{
  "arch": "vit",
  "model": "multi-label image tagger",
  "dataset": "scattered letters and digits in many colours",
  "train_examples": 195000,
  "image_size": 32,
  "crop_scale_min": 0.8,
  "horizontal_flip": false,
  "translate": 0.06,
  "cutout": 0.4,
  "norm": "layernorm",
  "norm_position": "pre",
  "activation": "gelu_tanh",
  "mlp_ratio": 6,
  "head_dim": 64,
  "fused_qkv": false,
  "bias": "all",
  "qk_norm": false,
  "parallel_block": false,
  "inner_norm": false,
  "patch_size": [2, 2],
  "layers": 12,
  "width": 160,
  "positions": "rope",
  "pooling": "class_token",
  "num_labels": 48,
  "init": "torch_default",
  "residual_init": "none",
  "optimizer": "adamw",
  "lr": 0.002,
  "beta1": 0.9,
  "beta2": 0.999,
  "eps": 1e-08,
  "grad_clip": 1.0,
  "adaptive_grad_clip": 0.1,
  "ema_decay": 0.995,
  "steps": 13400,
  "batch_size": 128,
  "epochs": 8.8,
  "lr_schedule": "linear",
  "final_lr_fraction": 0,
  "warmup_steps": 400,
  "weight_decay": 0.3
}
Rows from block 7 of a small multi-label image tagger, named by matrix and row number. Rows with one number belong to one neuron. Each number is 50 + 10 x the weight over its row's rms, rounded and kept within 0 to 99. All counts start at 0.
After each neuron's rows are labels from the 100 images, of 14976, where the neuron reaches its highest value: "colour at peak" is the nearest of a few named colours to the mean colour under the peak. Only what is clearly more common there than usual is listed. The data: scattered letters and digits in many colours.
# fc1: MLP up (model.blocks.7.mlp.fc1.weight, 960x160), inputs 80-119
# fc2: MLP down (model.blocks.7.mlp.fc2.weight, 160x960, transposed), outputs 80-119

fc1.340:43 44 46 39 48 41 48 39 37 32 44 45 45 58 64 57 49 42 63 37 51 21 63 48 50 63 51 44 42 67 56 36 51 31 65 52 53 45 54 39
fc2.340:60 54 29 72 43 71 48 55 46 62 35 64 66 57 32 45 42 65 50 55 54 60 45 53 55 42 69 52 55 53 37 60 37 44 58 54 59 45 76 48
colour at peak: grey

fc1.163:32 53 62 45 54 60 52 44 58 45 52 27 24 43 58 49 40 69 57 46 60 55 38 51 47 47 51 50 52 52 46 41 42 20 42 55 47 50 49 63
fc2.163:57 53 59 44 59 59 50 49 26 54 59 51 74 41 34 42 46 56 62 61 40 49 64 43 41 40 40 54 51 49 63 61 61 50 64 67 52 57 37 50
colour at peak: brown

fc1.317:65 53 28 54 39 52 84 74 48 54 37 60 54 37 36 50 59 45 62 50 67 60 41 50 55 54 58 46 33 39 44 56 36 59 45 38 63 60 61 59
fc2.317:50 52 53 48 49 62 60 40 26 50 50 49 61 55 68 49 50 42 59 50 55 42 57 64 40 54 65 50 48 59 56 39 51 44 55 47 49 67 58 37
colour at peak: grey

fc1.667:51 39 40 49 25 54 34 55 69 55 34 58 62 67 62 50 43 63 55 60 61 51 66 43 46 56 45 47 43 39 65 59 45 70 69 59 41 44 48 61
fc2.667:32 51 57 53 73 46 83 46 38 27 58 64 54 44 33 57 48 41 36 59 43 45 41 61 41 45 62 48 58 50 41 54 48 34 46 37 71 57 70 37
colour at peak: grey

fc1.534:70 40 51 56 49 41 71 62 48 49 40 51 55 55 46 52 39 43 50 57 66 60 43 47 43 65 54 40 35 63 34 46 59 51 59 55 73 61 60 47
fc2.534:36 58 44 44 43 53 36 47 58 40 51 54 44 47 58 55 58 55 44 44 52 38 55 54 59 38 47 52 50 32 56 61 34 61 41 49 35 48 52 56
colour at peak: pink; brown

fc1.247:55 53 48 48 35 26 61 65 38 55 39 46 65 67 53 59 43 60 53 24 66 58 51 23 70 43 35 39 44 56 41 45 48 31 68 52 60 36 60 55
fc2.247:51 57 67 44 51 32 60 61 58 46 31 56 49 71 52 46 46 50 53 44 55 59 47 46 70 46 36 43 51 61 45 45 46 35 56 36 70 35 74 53
colour at peak: brown; grey

fc1.548:72 39 50 57 48 41 72 61 50 46 39 52 52 56 46 50 40 46 50 59 64 60 44 46 45 62 54 41 39 62 33 47 59 54 56 55 72 60 60 49
fc2.548:34 55 43 47 47 54 36 48 58 39 49 53 42 51 54 54 58 56 43 46 49 41 53 53 59 40 47 53 55 30 56 62 35 58 40 50 35 49 53 57
colour at peak: pink

fc1.567:64 64 31 56 48 39 77 60 45 49 35 61 40 68 53 43 51 52 56 58 59 54 47 51 61 58 65 48 40 45 38 52 41 57 51 49 63 65 64 55
fc2.567:41 63 61 45 59 64 25 40 41 44 41 49 50 44 47 45 65 64 61 65 48 31 52 59 44 51 57 55 52 54 64 39 43 48 44 48 24 42 52 56
colour at peak: red

fc1.395:70 39 48 53 49 39 73 62 55 46 41 51 53 54 45 50 42 43 48 59 64 63 42 48 41 66 52 38 35 56 36 41 62 49 56 53 75 61 59 49
fc2.395:36 59 39 47 47 57 38 49 57 44 54 56 43 49 58 49 57 50 44 45 48 38 55 55 63 38 49 53 51 34 54 63 36 63 40 53 34 45 49 58
colour at peak: brown

fc1.201:46 29 63 39 44 54 45 65 45 41 45 42 44 41 44 53 60 67 42 53 43 55 59 26 47 58 45 44 62 44 56 54 55 49 55 53 48 48 49 53
fc2.201:57 32 28 63 56 58 31 64 58 51 57 44 47 48 38 47 59 47 47 43 34 50 37 50 61 46 54 58 65 55 47 63 45 45 49 60 30 34 43 53
colour at peak: grey; brown

fc1.15:69 35 54 53 24 43 58 77 62 63 36 48 57 74 59 55 39 60 55 32 66 57 68 33 61 52 36 47 43 48 49 55 51 52 77 55 65 43 70 48
fc2.15:65 30 41 56 45 57 34 45 44 47 33 42 58 61 48 52 31 59 63 39 54 42 44 59 57 40 40 55 54 79 51 32 44 54 50 59 51 37 64 38
colour at peak: brown

fc1.55:42 41 56 32 33 32 34 42 50 36 41 46 60 70 60 66 34 56 53 25 65 56 46 48 61 58 33 38 47 59 54 35 50 36 60 37 59 53 66 45
fc2.55:56 60 68 35 49 50 50 47 36 58 39 48 64 52 48 48 38 52 71 43 70 36 50 50 64 37 45 51 44 47 59 43 38 48 53 33 50 59 57 69
colour at peak: green

fc1.406:31 59 50 45 49 41 56 67 56 36 48 56 43 49 61 42 46 47 32 50 57 44 51 37 61 48 43 43 42 59 49 63 43 56 34 47 50 50 48 69
fc2.406:43 60 63 51 60 61 50 47 66 68 49 46 69 59 67 39 50 43 54 61 51 38 59 63 47 56 53 49 53 52 52 39 45 48 59 32 42 49 52 36
colour at peak: green

fc1.319:62 50 27 43 39 36 71 65 48 53 40 61 55 52 53 49 59 63 66 48 58 34 53 54 70 43 60 54 46 48 51 51 47 67 48 43 57 56 58 52
fc2.319:44 43 52 57 60 60 37 23 35 33 48 60 47 52 59 35 65 42 52 60 44 33 46 55 44 57 65 58 60 75 55 48 53 46 44 64 43 43 57 27
colour at peak: grey

fc1.757:50 66 57 42 36 39 78 65 29 62 35 48 44 54 52 49 52 65 42 41 62 58 63 36 60 41 38 36 34 46 59 43 43 56 55 54 67 39 65 72
fc2.757:56 52 54 45 55 50 46 48 68 54 32 61 62 54 53 66 41 37 41 46 57 38 40 52 47 49 47 40 42 46 34 47 44 56 44 29 56 62 63 45
colour at peak: brown

fc1.691:63 46 54 30 41 38 74 55 48 72 43 45 36 26 64 52 50 51 54 38 68 49 52 55 50 53 64 36 31 49 56 28 52 32 55 44 60 46 62 59
fc2.691:49 49 42 78 53 50 81 30 47 35 44 53 61 68 39 51 56 55 43 64 32 52 52 51 44 40 55 49 55 58 42 48 42 53 49 60 62 41 40 46
colour at peak: pink

fc1.497:54 60 50 41 31 38 62 58 35 59 38 59 37 50 63 60 55 46 54 50 61 45 56 54 54 44 53 37 32 41 42 51 39 54 61 36 65 55 63 57
fc2.497:56 60 53 58 52 56 56 44 55 49 56 55 76 51 51 60 54 52 33 64 49 57 46 59 30 35 49 48 44 45 40 37 37 67 34 44 38 39 53 55
colour at peak: pink

fc1.681:63 76 30 53 35 45 70 68 47 53 37 63 42 54 46 52 59 57 58 55 67 45 44 58 59 45 64 50 36 42 38 56 39 58 48 45 65 56 65 55
fc2.681:47 43 61 47 58 70 34 29 42 43 53 57 59 50 54 46 44 51 55 49 50 48 42 57 39 52 61 53 51 56 52 35 39 59 44 34 38 50 56 45
colour at peak: grey

fc1.706:53 52 29 41 36 37 67 56 31 43 34 49 45 58 51 58 45 49 73 33 64 44 50 44 74 44 51 37 31 55 53 49 46 44 64 49 74 45 66 62
fc2.706:37 64 32 37 60 64 44 54 34 36 39 57 41 48 46 39 65 56 71 56 47 39 43 59 61 60 60 54 53 49 64 48 55 46 41 53 51 61 65 54
colour at peak: grey

fc1.222:44 32 59 41 45 38 43 33 42 34 46 68 54 49 39 51 47 46 53 54 48 40 51 43 67 54 58 50 53 65 45 41 53 35 59 44 56 49 56 44
fc2.222:44 67 33 55 62 48 65 51 51 48 43 61 46 55 53 40 42 46 41 52 55 53 30 67 62 56 65 50 51 54 52 54 52 42 35 43 69 62 65 45
colour at peak: red

fc1.111:50 33 55 33 27 41 53 49 40 40 44 43 60 54 50 71 44 65 55 20 61 64 44 38 53 39 32 32 42 43 52 35 50 49 64 27 68 53 60 49
fc2.111:59 57 74 50 52 50 39 42 59 43 38 59 58 53 44 52 58 32 52 58 59 12 44 51 62 57 54 57 49 62 43 54 50 45 52 40 32 39 52 60
colour at peak: grey; brown

fc1.669:54 48 63 41 42 52 58 50 48 41 34 44 41 48 61 74 32 56 47 45 56 50 43 37 62 55 47 47 51 46 31 41 53 51 50 47 69 48 67 53
fc2.669:48 55 63 57 54 56 43 49 59 62 40 59 59 52 45 64 31 50 51 46 56 62 47 59 38 53 44 39 47 58 35 43 36 40 56 34 59 45 63 47
colour at peak: pink